config.yaml
encoder_arch: "resnet"
model: "encoder-decoder image transcriber"
dataset: "numbers of one to four digits printed on busy colour backdrops"
train_examples: 295000
image_size: 48
crop_scale_min: 1
horizontal_flip: false
translate: 0.12
color_jitter: 0.1
tokenizer: "word"
vocab_size: 8192
encoder_norm: "batchnorm"
encoder_activation: "relu"
encoder_channel_attention: "se"
encoder_depths: [3, 6, 3]
encoder_kernel_size: 3
encoder_stem: "deep"
encoder_avg_pool_shortcut: true
encoder_widths: [64, 112, 192]
fusion: "cross_attention"
decoder_width: 192
decoder_layers: 8
decoder_norm: "layernorm"
decoder_norm_position: "pre"
decoder_activation: "gelu"
decoder_mlp_ratio: 4
decoder_head_dim: 64
decoder_fused_qkv: true
decoder_bias: "none"
decoder_qk_norm: true
decoder_parallel_block: false
decoder_inner_norm: false
decoder_positions: "learned"
decoder_cross_attention_every: 2
decoder_tie_embeddings: false
init: "xavier_uniform"
residual_init: "zero_last"
optimizer: "muon"
muon_scale: "match_rms_adamw"
learning_rate: 0.0016
momentum: 0.98
nesterov: true
orthogonalizer: "newton_schulz_5"
adamw_lr_other_params: 0.0018
max_steps: 5400
batch_size: 512
epochs: 9.4
lr_schedule: "cosine"
final_lr_fraction: 0
warmup_steps: 270
weight_decay: 0.2
adamw_weight_decay_other_params: 0
Rows from block 2 of the text decoder, named by matrix and row number. Rows with one number belong to one neuron. Each number is 500 + 50 x the weight over its row's rms, rounded and kept within 0 to 999. All counts start at 0. Numbers have three digits each. After the name is the row's rms in percent of the matrix's.
# fc1: MLP up (decoder.blocks.2.mlp.fc1.weight, 768x192), inputs 0-47
# fc2: MLP down (decoder.blocks.2.mlp.fc2.weight, 192x768, transposed), outputs 0-47
fc1.199 073:500462548463513569577547481455488522496535556528471507492478502387530482481533454433485464441515447567467528432451553520522584475514549516606518
fc2.199 077:440460482474555466479517414511543531506488481465495530563420489529519561484583439557511528506486466485460510575464426508561504459502392537474383
fc1.200 100:535421481477429553524443367550550553505443513553467454429540557518458560474498396539513440623535451513440519492536508529580521585507556494490573
fc2.200 084:423552517598501472466549623475464492463501482491573570521498405467552416564499606450490480492513498478535506485519551507460510446558458538536407
fc1.201 132:478581559543554458522451593428493427564535476480450454560576452564412520543503439532511476495535483518497478545426532558474518503398469440562486
fc2.201 093:541389467491509494514499416561497522422494489539604577465396554433544456485501546488482482481466481497497576423591542445533466525643577561430470
fc1.202 099:497507518497544546395495442415511539601483424555513426459635619528443546465474481452552418554556427554395533402470459465454545525486424539539411
fc2.202 125:449474533448454579476489510458528573495396528527565580556517496548500494529486415488477592527540395528552574425509476529430591463535568589561445
fc1.203 084:537533484399464519412443463538549476520509543571470528485558537459561530426472549517570421474475480476520518453559512521525478522509543377456487
fc2.203 090:486577428448476485547451553451479453483624528390452453454468464435437463529557516508449537499545604494558503449610533517500495519461516534585541
fc1.204 070:460556453473510527539480549425491497500564408385494427425442506558484517454443515518511527510509452427533379510462527455586465521478429458504533
fc2.204 068:512410493564505470502590463562518555573438592624518552579496492492518467516553461555539490539458484574466507457517437543397486468493518550510465
fc1.205 074:455581536528457474602503475463571464408494490514461458462558496517471414545572520439567499517543543445507550530446479516503414500518449471488514
fc2.205 085:512427525531513588578500512449421487498545499416478568452551410441446440518540499539475477474486488538450603503464506578472458445449665510533530
fc1.206 132:476483482514569578526568499399422422496525402444520540522456486427483444411559528468457495468445588455469527447474527544473466523505496485493504
fc2.206 105:495469530528538457482416473570569500468482565573535429465529523531493542570464522548560493522579437509535467511536482410568512520480587494541493
fc1.207 080:418494511497629567509497510507429596499477408515532536479530485606477495528488487505547543510534525507531517518588540521628497452446547562434506
fc2.207 099:491576522554454484481575394446558479575523554499456463445565384533484474515526479449499516457519496513529477528438463517495527653619470424517583
fc1.208 143:436467552439478539447457401515499451595479574536510484424455489495540483484490549479415572607518454506593506488471519452435598530508554534475449
fc2.208 107:541588459548544541531557591457528502392491495448503523558538483481397495532498421487604466430508543505418470528537520521525474491511404465537580
fc1.209 103:411508475470424487465463396445522569447560485507605570543528482537465592543477425502501410506575524476548460506526594495448380471451477515545570
fc2.209 112:543466501441605528445439546504573480548481444473481470523418495396578444546431515524538523548490452509445497444565369464452565530622490447571418
fc1.210 103:460523474533398419480558572508463563443511477547480521441546528433448482549568506433411604485403493517527531424567466560470482584494488460459465
fc2.210 114:520460585477476503437474532471468460514503433518534445542443557492454483539456527552594440508454470501555516524475501514575510487485587493569565
fc1.211 098:505453496525513569576455605529471483445511486430542468418510510454527479438512569487555494466513528471455441483474474495467486553553483574532427
fc2.211 080:409546537520518505468541446529508482622458519516494461563484454519501521513485412449451472515459518425467552498587508550499541431420597528519610
fc1.212 090:498486550513450546512607565534510578528516512474546519444480504479482406588458548511447602545497420532453487429445476502673623539497535450542496
fc2.212 114:509498595520529491498483515475500560521498465474482547500537453508497582518564509498442496473511519429498513512391516603553532434549556481426476
fc1.213 098:529557544492500523458460554505548443490509464440537448495483349515434427561487500458569504519485481464442457477523453469463423544564480480533611
fc2.213 130:528496509466471506466542495536383581610428457404474453473462551572423507460378486476524522485511507499517566550530528515410517541460441436432531
fc1.214 136:559552575457511572507494497528590556503541566510401441526417535444535574548551461484400442557463570450485547485501482440583416483514427365496501
fc2.214 141:370435438539493509488453550558464512443498462446574509545547461467399419539507513499427572429588469548524510545520546517517550470366534563472522
fc1.215 098:539547428450476557492555420472472470473446520501561458523560496447541403421551479558565480472472536403483611552498504538535509526617499457553555
fc2.215 106:469480551514478486545497561504476551516535478398425421507550466529460458464545405558527527417473423522546457464437492470570507523508526551473500
fc1.216 084:516556496415460580470516429396477467548532433470547528496557517403505484528428557494579515489446538471559430548499472473479462584521521510545515
fc2.216 078:525415476582492443464478558624476478502518493523482487475459501550513508452557399526451489503499446546527556464522579457555493425417435550462505
fc1.217 088:368490472420520497513544514609456521500502433525485418512410432423524525590551578513562421482502512437541470500448588467589509517407473543564546
fc2.217 090:438492489511523536460535500530573565438450481497507544430455476456454495542538477415550522538456472467498553450506506529548499476407522548529526
fc1.218 114:473486417483579451435473407518475427586450524572435485501477433529526439628442534521530479475484469454473382493569542470461497423561529437437456
fc2.218 092:504545622504386559496564549481499584476525500500555481468572578509513574383594513430453549485512500561479554534393510540590472542395470524568501
fc1.219 099:424621507518533584463533494492394466515434598520537490465491486564551501551560548558521472444518476497527532463538445509544476514521533445422479
fc2.219 081:574394518397428485553513410550644499524567373478385442501454495484483471457480453488501520512440556471443446535496545524474539553523492550535496
fc1.220 094:514553528486575530574534510478517470449542438456590551456517543596486409521440528455433499428491478533589560412521525438529526551472511539487486
fc2.220 109:385524481485534489473490437563531502449481580480543508564514479463501495541551485487425508485506484461396439548487479523497456505434525433526546
fc1.221 117:557496518429551482526567522500509514535516521495425498437499430449514530474506448555604514538570501484473514491615498475491484531486538477521560
fc2.221 142:533484481496422458523582485493439590590494507466466448459494560474428466442515467443449549430531458565546498529522497430468513526517563507489485
fc1.222 114:552596402487408528421489600536407527536494524556436442480421458539509455541431505482423499500561461472488543480398626581580443587429461557414489
fc2.222 126:499489588511530417494432508502435477449439541567514464496537566547383480463508458464383523559399521560499552489595583546478509545510487492425591
fc1.223 100:531571520465511542444492468488358429501546519569562519446477493509455479585511471444484531476462472520454536541456536539488478402484542505549533
fc2.223 117:414408547547520456552487500411469527603452533506578435499497547444553594494560505486475413596531533509439448512573526478508514518513490473468502
fc1.224 105:540530524429423376546513544542499457514504558557437548495470504407434464481486467427519415610515552549564441439551474554569427581525492461398645
fc2.224 086:431501446578541577450488443493533554467519437437541473511542476545514584544480563536487588407561440452492550544435572456419545424524489501543327
fc1.225 093:453524539498525560505509558433508483570508566458503584562506519640530477529556507538606480464476472537480493470487513499499451527513518525495530
fc2.225 081:535522441494516490541534492570465520456455441621422416482533470393488505529494497488407483520467506509466497425544541473428500490496473454524534
fc1.226 116:517533398510459468545429481444483477564512535550548479503536497455494446399538501540554432465492512411463523457501427490545473493473529488475584
fc2.226 113:548387597434541564445617516483524585445539466494490527422459515566525567555485528501478465498474478588536476546516594531391556502544439543479438
fc1.227 103:474558523378502448430574463557475557536540531472405442454498523512496528473479502468568415505410535530471595454527480454509478518518469537458544
fc2.227 120:493429490525467495494431507469418482483516576456530524518482423493518456468405381510531518467566457489476473514458478516553524532482475536503429
fc1.228 115:427527464441545449542533441446529525471499529453436506488513528414465530459491494561591373539559421523368495421547509515463455610562482526500497
fc2.228 132:528489460491508502518524537436482583458529444432572456484553539528502550539566438510453496427397518588518576465424593431496509479471455610505462
fc1.229 103:495486543562464556544557516528527519548556453531664465477590508460490506509553517492452562564536456463449476485450451518494537441565454513437562
fc2.229 085:563555444450475419460372514527416476493521531528350492540423512579530456519465527488543405479458523536559488536531581473553445536460506510573494
fc1.230 102:568518533458480445589457591547524547496507528448454494512560610509445527432561523533553514424404449547483467478526425482386557636500548445494514
fc2.230 098:450533456612532567472600451427404501527443432522523498516490457505621517600394595472406496528458571505497528522474452514609474411535443576527433
fc1.231 091:574602439407486445441459528531525484545578538532541532592457497447440585434488564503480499492562559474536518434564509513498548478463526512508456
fc2.231 077:365417548539525580568580498492457483499402413488485455493595503512598430566560451499544536501431451500451474593470502515565411511499479531439552
fc1.232 079:494566450494432428567484525572505498484445539433534507506498543488482504468576534450360482488558451500417477527446529474560450425380560504535485
fc2.232 090:438497447542543616447550507501476502492554412592448502497481509565494552547494580469469508504539525499532577446521441553559584486559486510550504
fc1.233 099:490541471464541503521608509543533446463523597539447480550397524470356458432455490547533434537505408509472415513530512493476539502487476546457516
fc2.233 116:421439573499432548398462442368507517562434410564636487479557567473473470594578553500459532483500601431416465483500507506528509483493520549515606
fc1.234 104:555528603432534523414574475486487474548431547495499462490444553475510537493430440513469494499457473504462515489508590476489480568494547475480505
fc2.234 114:535563465482412436529445485500446427531498552525573432533519474558543513486482518474537510559435588529501420464478463488519504539546510505587537
fc1.235 086:578532534513513487517539424569509460491495504390550536535456469444590458530537442492520471461599600561438477523587561435394421591460520482558506
fc2.235 105:483555418480489522469423527497477488511491537568538502447507470583492523411501565485411565648505458542531388552427503490555445538416465570415446
fc1.236 095:513554457493512448542498509497420522570502515529534478589429491545398439482512563513573439470580499541552490467497429375465425465482469474496567
fc2.236 092:527429550514459542517552521512529483457466512470448487399578498491544600445467471545401523493436490522452522530424525604571536475501502502495362
fc1.237 119:441494532508486472477469457477518531490517541543434455421451411495437525549452521517517562498446516460499502514458458491454557490459469548588529
fc2.237 104:498616465520523519540496585580467500449488447470647472621532547472567475455494553561499475499514471518453555466589498519525439514501550477433462
fc1.238 091:558542426571483472472526559511535509612486427548426476631580460508475494455565496517539519595542454539410538502512551454483448426496501539495487
fc2.238 103:526543466435511583425435557578493527502599527449561524587481514435445485538467443412411447465467438527514446473524484565485534516491463503474568
fc1.239 108:440516531571570460573512476452548534410515486463497366520593422517572505600496505546435468544441430523516449437509578481538552539495532560509466
fc2.239 096:598506482414406559476490454584503491540527520506511504505410568498482553490516455456547486443541526474528553542497408527560522466498496382520555
fc1.240 103:442459522476488525470473515523405503468442532529464479460534371537413615502440506479553493560489507448477386557415436454548429519481481449503564
fc2.240 105:553481441592473479463410488507587498537504447500506422495494505438619505464520490549449472493532569593440534417499551567450539490603558593442468
fc1.241 114:424502381470551508542559469475504466536447554529449438609469509531493436494522480499536524485466418420479521476460543514426491504579623553483439
fc2.241 080:584482598525453463454430552525516557458534448498521564405536527492494545483512519511476460513555570546524504530537488480552502469446372462483582
fc1.242 097:481519603448526479499575454523422527521432554433556526534516525511486541578513494519428501444537503543532557538518379447609504526447506411507515
fc2.242 109:397538459508523544511405470444528460499579471598408539456517513429498540427527490453527439498504534421496402560533482539558588475534525572490483
fc1.243 096:501500531541518507432608543490541487515454614580595473478480525537551524491543471457515475542431511483521509526532548497486434574463501428409634
fc2.243 111:486434489497532526509482432479598565485471508431545539526487498519492503491632554475484546491423510549472465402484437508484437543469403518523423
fc1.244 105:510560514449467536492508459532476534470404533451527514452522532531515470514457498559568589501524529518492535471456440468492526522491526464556471
fc2.244 113:534501490494537466488460581514518498527509432521463562521462479412432556549534512397466487506451471423537487467520577509611457538556491566473501
fc1.245 099:501570467559513499491499558536506470551535527439497507517498431381645514550511465437536449459509468520555597508545515504576560516441435456476486
fc2.245 082:471425518401476562574546441463505476422480537503456438478454536595441491511524587530444544486481530491446416475516494456377433491509480572475514
fc1.246 102:501368497481520548525546468530541472480510566545482502495488523577533472432457469397539444498473572454456605572421504457618516536451370412556553
fc2.246 105:438408504593437512633462569543560480504448495483405481446575485472494530431384478517454507522494518439474512512456521518429534499481429417425476
fc1.247 094:505624439508542500510488520410511418489495477540454529569529501542524514540417496480465467609495552485486505433491445447441509458495467540494447
fc2.247 065:490456584496435514474532449537435555479514521483568471497455502456428483476614517474495537418500472516549515551527559546622471570482578446493566
fc1.248 111:513570511584577549423522499556584453523597467620477471504503543494507471466587498507513473564459357506547560543455516597541509500522581461522449
fc2.248 090:473477485378475460545513549460410511499455536377535553525473500485505528504412511550502498464574654504450464440558507431442462466502472517493503
fc1.249 108:546501454479591599589487421460534505545551428462431523572562469484485459409562535595403456536480455539459577443543469509548474462553580550389495
fc2.249 080:458544564519376404369504528530556501482451597625561483447471572501534524503471457408529536493453511468534447540487521489426476546444461422575429
fc1.250 125:530530613557473422496480520513434518582496478467570541503527476549493489410449489413443573513522435502538511512549597416567470469442480502439540
fc2.250 082:473530446483482524548517483466589496434513538511455452555486463451535515593505561551559455502512545555484498463492448604488504535509512582511513
fc1.251 083:515507535520419529464572396470492479531480541504563533459484467463557434445529502500557451575565575505429559471538523498471436491527555559517591
fc2.251 087:480492481425540521567422531636472554473434414466479437570524513569439506521468532484523537481465416425495445423545532521588518529499426448519441
fc1.252 112:521546445546498488443625479511494444463472535499431512563498490399570533538569501419474511450419555503504452510433538542395588538528566544481389
fc2.252 112:383481596516525545571439441526504434518579471452524538412535448568432513461408470572537481517611483507398476540523541468473487467393473523510508
fc1.253 089:452542513512502551463527531520456516542404542456463498531463548571434531504588483511472562448464515521605473521411486477517531520516422427475605
fc2.253 077:486549473507541471490494461493581502478564466518542493509500435442518479527450535451585405554515477480409532486569543487530451485430590592491380
fc1.254 101:446561444495520489554507423452463537530515452578464510532550521434400481465453569503517408551505482483503444497536528509568488457373502550530556
fc2.254 094:562419576480476550513505669480550453537471588475519471420457530539538521491517455562460531509499543515478489475405538508380423536495502431474459
fc1.255 100:628478489491504508363502420501459573446570554554430542508410478420505531458576528488562498484427624551466493496536396476487461466457500557561494
fc2.255 115:473513505497430441495495505497477529513427476511549407467507499480442564503464496566509537503543509461474504418466528524573523492538540501488486
fc1.256 118:617460398370503462557493451490512490576466523435474466548406542454593535515467489549476443505416511490456502604379481522524473600487463453541496
fc2.256 131:475541433518526437550485433582596441558451481492448504485574443498445555465524537481426530445456425510491612436491462475472525520505484566406593
fc1.257 071:526506440414517527465508463462420553606540478531524499504415497417559497548619422496515480535542462483612553500516552476453474491483462483514476
fc2.257 089:515543452496482428491522424488513446503459571483504570510584535604517525442355438542620471476628500529405408520443499487535532506613453643541415
fc1.258 093:504492529574377521422563578531528537509511480501462515497516565538548499526486474511539474529599549467466414533554480494504511509443442431531407
fc2.258 112:590494540482587547475506531521504620455478533600533508517494447491588567443543480461547539431530644433464513493470498427492563593510463516447531
fc1.259 099:533534417450511466554509449523489530521548525468434607556451455385509452574538516480491531482563477392533567590474450473573451552429478446585455
fc2.259 098:459465627624512594496488535458512493463518476561539479454570514506546524374496410464465482469466554456537475428427471478488495499548548553505476
fc1.260 114:433494530525572594518510522500424437512503510472514478565491458525492455536455560476468539518489481518496521427468550484577476476434505467550444
fc2.260 099:608529463473416410484468501483517594504511496520480541451483500482559551476515531510565467541507531515487452582533439534471508485560501581463620
fc1.261 115:572626502581561547436442506487440443500556465549497501513462505425442550548534504424579559432513428476523461513546509517588468478420528498424547
fc2.261 087:367373533449458451515559490505549503532466497468494489503526461622606492488484524578453459558493567521426526487495533497420539543539470539540418
fc1.262 127:460477483455497531482542471453552518563528480548501389554540433526516401527532536514470507459532564503483495542513523416514469517371467558589464
fc2.262 091:527503485544549484552435529551435449424496517410525587508497576497496590456466461474524492560487437536486549448459472581501523491623554400412514
fc1.263 096:502519432543368589538476484469532484404422475467433485456568489422403560573553551491552516388513443472526452509547529534504527509478417500469463
fc2.263 091:425500488520570450423524505533498434601528552487522551595528483557516445421463525557483508638483438468447558523569486498522467432492483478514504
fc1.264 108:492579574489492414441550512497501491591442493526432463492507548396494479489534496443452455564572555452465489514602463564381455578514510533542480
fc2.264 127:480553518420531527497412521482511495534570416470559472463514493414415476479423376524470533522506492476458479443490623549576477444445510452512542
fc1.265 096:467471538465482490561567497541462532522520458551441615494484558526538542648531501513444524378416522544510478534493486479512482499483552438555430
fc2.265 098:465503497601476463399461486493494487491533554540519548525478484539512508412543448579483474520464411429451415392424560602523540535549399557530482
fc1.266 100:507524401509466385569398468536584474487486590546496526449485510520507522506496517474547460503564473469512622524549514581594459521388505461633518
fc2.266 109:537443554465557494469532634506568528502460478523424511562578522394522500525496526470426484454496498523456451513421527537534568471595445477456448
fc1.267 085:511515471455437631501511490493558608502517516456541445461515552446580570526453450510456517485462550530575464531417523461464502526585530512502458
fc2.267 092:432373508545600488469594551500471485455474526527516553470567444514481536512555488469499504529538471483538527459525505465467555403409402509484443
fc1.268 112:453504517504429534640544562445539575538421528511418482568472476518468529536551509454472382467499494526499416409547522541504509503541486446462575
fc2.268 093:520451501497581491454544492538458404423578504490559513468512536466524527499413505540551539485493534509444527579469490451507562468482494573469419
fc1.269 081:558487517451462453504659494444437563512494557582432527471467507463459520536551596483484389509448560535551453534448501471537454490503431546494528
fc2.269 068:479442454482518548552405466575551530552545471449568460478500528459572509452442443520493620493546457462493470484528476479478511533477537388444476
fc1.270 124:526386427532407450494496501518566506485495459502579555604569556427522505538492463422516492439483548516534526510488551455545404475468469523633506
fc2.270 087:482598534479499561467462434509461578573527511493437455368445402546477483435514540584441498531524481465455455474481385555472585528505544466376520
fc1.271 091:504464477461571433577570462497457576648537414540521459519449536467444448436468471519496389562453490414455491462477517518439456505504348437493542
fc2.271 097:517477431442508458561448455507464499506412491574430558519558419572459506518529571470545531516496468598574500577553470533489587532570469614501473
fc1.272 068:486481470493485464529507518601487471490399515466475507509471482498555526468465532512406483487560537502490428416448542526613527578447464528480602
fc2.272 079:460519548501405552518478607328494622583539512598558555543568505570404458452463435476497579518473470484522539474497487463467512455420507505533552
fc1.273 084:557531519467528519521504481527516457450494511560551445496522465499459514535554563467397502547592473537557434527513565443582632471472475520529552
fc2.273 108:532427503639547507505503387443592523639459459560507535432500548492541524517506511518558477544589523411594451552502495485500574504468444494445499
fc1.274 132:443517538487512526447493487513458582423334415494438508506374426534507526522488498521413345492450528580492508485482441453496517469456420591531472
fc2.274 101:537526453517457488522457482469521490556646593556539456493659558465450473479510532492535614493537503466563438518432552534562421523548559394428525
fc1.275 111:464466426547487487499485482532478617575448468429450465528481522506552495613493483534569482445495489520516566535465420463516499588531538517502598
fc2.275 089:538535557495483510506550500456529435454536540556549556503520488474436513434531548453450507538461514487478436470537562561530485436458471460504412
fc1.276 117:467532556434386502546442480487581487562492562539571470537542447386469578519400549523432605480476496537509436537556535530420487525516456464530499
fc2.276 101:548461457587601468486518509474476514439472403438403514427479494593559437509587392491573435489563524486507560481440472429574519488511544525457474
fc1.277 092:480536518505495583388556486558455509467464497504536449414544546573499510488505501502534515437466552565510393527505517442481427463434558596550531
fc2.277 077:496544493550562455587491516441467477557545528480451563646449443396508415463562480504521430479570451400494560544524460590504543479582507426469487
fc1.278 099:466509617469480513596456483539507581502421503498509569493625480428507531458555531490573459482453589609501568441536468393556467382489399506525533
fc2.278 104:482499461499523486515602536443453485603446514516525498530509492536509471575470444483467497530598453431517484590425577515471586568492508457404473
fc1.279 102:563464580547570498537549486489494545542470512417489470443432415482388505488519476477480427466473465517506528453548470578494580532509478533562524
fc2.279 098:393523421467479440543426494542558386515540507533496526595525548488508475547519468495516573520538518490525490559470535409487461417492531457452491
fc1.280 114:517369524465466457543489506471483427413577519502579432446474565488481497499468499499474468581509510469546464481472500467461577522597474480538424
fc2.280 129:506480498505457510497453537505550488505461468476530446477506458470518475477544561452429516516586514519478540559466515502582418440510400510572523
fc1.281 079:480448574539401546530386469551448488488578479463471503472526523585518592515554520466533494504611480542412458530576443555550476556417446534406437
fc2.281 093:467518632545398519492507471622538495459494476490531476460535496443428455495517597484480558452520651560566466588494465539453536367487542515517498
fc1.282 132:465484593546522423517484504393511483553452506571444483527549498551503540539455519636519359562494450450502410452515513460481530528555463484453564
fc2.282 103:539517463453412590504484484638491494479499464421529533542431477433447477501548434346471614417555516514496614559487502544592509483427544488519423
fc1.283 105:462522487455436514561512407541464527449519495484490516474530476519517419511441482556565466497463563501602405361474534441500605475508480504423515
fc2.283 124:462469455425557521498517596459500455482484417517530552516499504464495563497512487440548524487549490438487507404411488540453472520598477549507555
fc1.284 092:561459512487417493402534527485452504578509543455529540375553512452496470535478538412487490466496476545500578515596566565516505478483454551520499
fc2.284 122:603504504482550489495444423533461490460520537482529542509465499463556466516575589497526473477506496543577472579481461444506501582416484455500574
fc1.285 099:527528483457440480504585487432504455536528651433549570508482493429543477493495520512556436415577540457547452440477453512492530466510495395477486
fc2.285 103:537583561516391474506489502556477505573495527584470530540517539495515584573423518484496476519501480624486533478571426475437472473483555536380597
fc1.286 098:526442503417507447541589521507456458455440478517431514495467492476489485438459467533450515536561542500530450445440426490529473503470465535440469
fc2.286 102:573529483512451447474475496546557530556560421496553421477515549561462516476497408506441528541440505521489511495497600491513511510486481581529545
fc1.287 088:510504492484509458457395459475547429512486503515520462473510517468500494521539476466503448585437480565454464471619528471480523522481481504498469
fc2.287 110:476418422514456542429365478481598491555454435573465564512509507549569499539549451511516447527361433443466563534545406444473516492433550518444470
fc1.288 111:479459485405472486499554650432456509537443533494531591501508556435478476512535457577502498377453505515435545525584477575541601477480468425587489
fc2.288 080:455554463550542523504491352608466507443532426517421416475550469520524542479450532443509526584508485530550471466456491478432413529566528593425603
fc1.289 101:447463532507459584499559529568455469581408545529519554418523493509502516502491483514552453514404479426481553501521418466449477524555411529488420
fc2.289 123:398481513460466369492512482515478507467536507629450518505482485506532471565598511367509534417416513466499522556575542405444513505490544483456530
fc1.290 105:537505535519530469436486474570450455430471502548450545604484456443497463482484553536524404504593512467494633485555430481488413453485450533513516
fc2.290 112:480478518479565482498499500489486516553486478592528417505491519604482466493551514491504592524444539409532415486521593550487435439560457533461453
fc1.291 056:472512542457560492487496467519542479605492525572384543480524523473541552571487547516446607482456487492500418491500522560499527481471487471562519
fc2.291 063:587458542469425465547550528538524465442500512447535473433556508488437406434474474575535460526518508488508557585510480446517508580459479503548595
fc1.292 090:530448534504558593535483499414587447622559467482531519486502428477541556416503494551464538534569537586534480501550485435475577489464515499446459
fc2.292 083:450583454510517447444506422556392542411409426513505592500498520490476458568493436546544474478448406376537512446533533614478438568567491473539532
fc1.293 105:461589529563508535407493415453410505427469443549482470514558436571491600494434474463477600440515482523479391469533545491531478533457579506416479
fc2.293 079:517456532506442478589524565571558426574554501445548501552413540431522418585564556529561403593485509523506610535509478568478486507553455482556516
fc1.294 091:573574573525473496430513476519512569504382537473569554531454483484506546527476541557508542541537549493416400516546503522467593518466529509494495
fc2.294 094:519451473447513518485440519590458558544473479513410524531512560424496569437495462522513539533557528439451442464467559474578456538548502523567519
fc1.295 134:496565494580544526448558374475512484537505544453510481478472444490558508542482485571483467498458512519488494432591508413496529441440522521491527
fc2.295 099:486371527429431453561464560555445533497512539562497500530509562489418513463510512422465509530496524521483489562393514546534472498529437469505561
fc1.296 110:511522556541468481474458409489498537499508459522441403459483575535542500575389536535481517507512445525428419487427551457462483505534446530469459
fc2.296 097:481499459501560503526542604505509464511525565473514521518475431498476528419549463470526440459498590497477596555527476494576536455485584424490583
fc1.297 105:520497488430571552516524518509408456383408516472520451420565517484536581508448534548510457461543528469458459507543450547560447450446579497568583
fc2.297 085:517460538574419487481529509488579527591564558527511457562504515528474401513616422436404533517448444492532501514405541497437495528560436513407439
fc1.298 096:510520415472575511466548554549447441491432540551500583421455490512581542506521512451525503440460499534559500499501474487593461627491455448538463
fc2.298 125:502588535529419501440460481598521433605567481489537528502582530510532398420564449607493447661460543436483502493457501552509438479514539564536509
fc1.299 091:424517547554462507510542465462557512516444512508528381479472465445498461483453448565553495507428488478532444463375519491563611492519406520548467
fc2.299 081:556435438443525498477469497514447466468561495542458599511499556569521576488555585443496472490607511496412554516556545481425405527482563528443567
fc1.300 106:508475533538509517583466523475536466405477543480470467501579521478469465420518603490604504513509477478435467429496482493492517486459521501449521
fc2.300 098:520522519474481495494459472428573539487496480450501496548608555518560476425408525503384466454455411491479509524515553503533433514478548514416496
fc1.301 078:426533518500441493358477443478453541517574565560475592444488527536363493461498575495461534518499426500479510506414546528554477454504496504581463
fc2.301 113:529542497470463547490530565579578515554433446453545513573490425484525510570462478436463434547546499420480403476538421421527617450488504517529507
fc1.302 059:492611496580478505482542590389433526480453481552621621477528503519515446604480478486540463500549537530462507513534525451408452514432529489367504
fc2.302 082:526509405519476626481440486483459587408513375597678528514446500520463555496556475516602443525542525432533550474539394478484533477445510460472565
fc1.303 105:510552503472532495483453481529526535562438496484504579510479546378568484409515534450455497458562567450463601512520514518476443486424454525510426
fc2.303 130:506421547553471523517538531460564501511466383507476425442523579524384524500450440551415555510505393482489511519502569528527475520503355435477475
fc1.304 084:439459469503523486466596550592634469563482491533476501536481470423515508597576407518479417537477403474406513472558514516486488536538526503532435
fc2.304 100:554619491548619472545512443443379529463518415458450584474518492505420575472524505459577554538475571602609556396521502395475492497432514507465449
fc1.305 104:472535471431506443505491494470490488446467496523519389427521498461462572543413540640471371542582476495509457474509560465497520519410577520406437
fc2.305 095:500459529608518521511559483464485557486511501494480572577561506511535463452630516343541598444448484510509597543555446553511509489537475516535548
fc1.306 095:471505534518566509531475461587510506480492525394533487533547520464579507492495494492539503536495458486540487509382553636473547572493493442441555
fc2.306 082:501454495514483495517553524445455495505434474585470475495485487534414541464549465525452546452504517526418531509572451379551474397494543601597477
fc1.307 096:411479475472510564530568441500520415520523468547533483488560537495533553461466464543478521555422474466469532420500490539602499483431461455518411
fc2.307 094:539466514550430511540487551511442608417514517515459531512491482439439544519523579453560504428527517549473484553539540494455460505513530573533558
fc1.308 093:541474541508519461474518497572544409610607539462563514450544475430481467540537435465546467534461503510546514458506495436500592398527586484509524
fc2.308 092:553513439467516493515504458402466640542484529535470509570447546517420508512533541477479569435551499493454519547485481549528419616476370513472477
fc1.309 122:561532555491517555561565530540442473569508458434534533522469514466532423400492522494444431604530459503346517497493507502523455503522467581520513
fc2.309 129:432480596532515477463408391485510580524497514497545505479459470395553537481390578403461521550519535458448502467459549455507410485520414529545545
fc1.310 102:552475395525481497596453558568538494399560458474514435482464405455550512512454485585476535424566490462400519502485529510421500446457448481553547
fc2.310 110:555503373460524470559497454551364543508435466498457488464487462487451471467625563443457489571411493545531518556504557547579509479535544604465434
fc1.311 100:523479519520536486525486493516506451493334613481472550496471585540549534502563554465549447423442426502414590457537558530450453520553402554468492
fc2.311 113:451490445457390530504667506464487474450594517456443573532428321440525504573528507515485613543524588456481458566452448449494508511492572536537578
fc1.312 122:505485411429526462508541507439456447487446601523467463465459571456549498463542503582473585438470561457455517530594531562552497544482568546450497
fc2.312 142:469436536500481552570464481505461482520500547455482472539414476591486502500560592518451440571507417515414535410537547528429471494526390549496447
fc1.313 079:435562530455511513450492448489521520579512450619451519546507529567539475476485494510523531524521513524465529441464513487462474643456605540546539
fc2.313 079:527466448573432451543547548552554460498478491395547560499521475425459451508510547516501546479522465372472460433477488499538484438560470507467488
fc1.314 105:493453501364542520456496534522517466493472536486472420503548479509469472530567574551518531401545449536705473591537456435507528545451535526489467
fc2.314 127:445531388448530469495380467496452597462505556442477483598551526530502533395474508599436497512500502461496481497440580547486502431476412479571594
fc1.315 129:461584420461495605486538548520432445490468546483501433523487468663540507595454471407601590433432453568528560456478531463509519493496498550466434
fc2.315 099:544458531583463393520466443479544579510585476493521587537567537333461516415583513552469413558580483480552447489530485516527531494504490475491543
fc1.316 090:469545551461488558535577521567526558441494554496511419528460473383496499503506459484535427520487573483428500490506513550448554437463593461572500
fc2.316 111:520503564401532402519382494452453541607533508470472571491606469457505549482564518585527475390506437487538532475485519536471502504530517531434500
fc1.317 107:466483510578517427458488492536592550530493430471565482633514521544432510528456497490520464442417537448437395482464511502515437503488533501455490
fc2.317 143:466528533550540392554522564536567449499507500503486539456580524475568506508486526494575475489560553467430526545422516457438504495481570448456529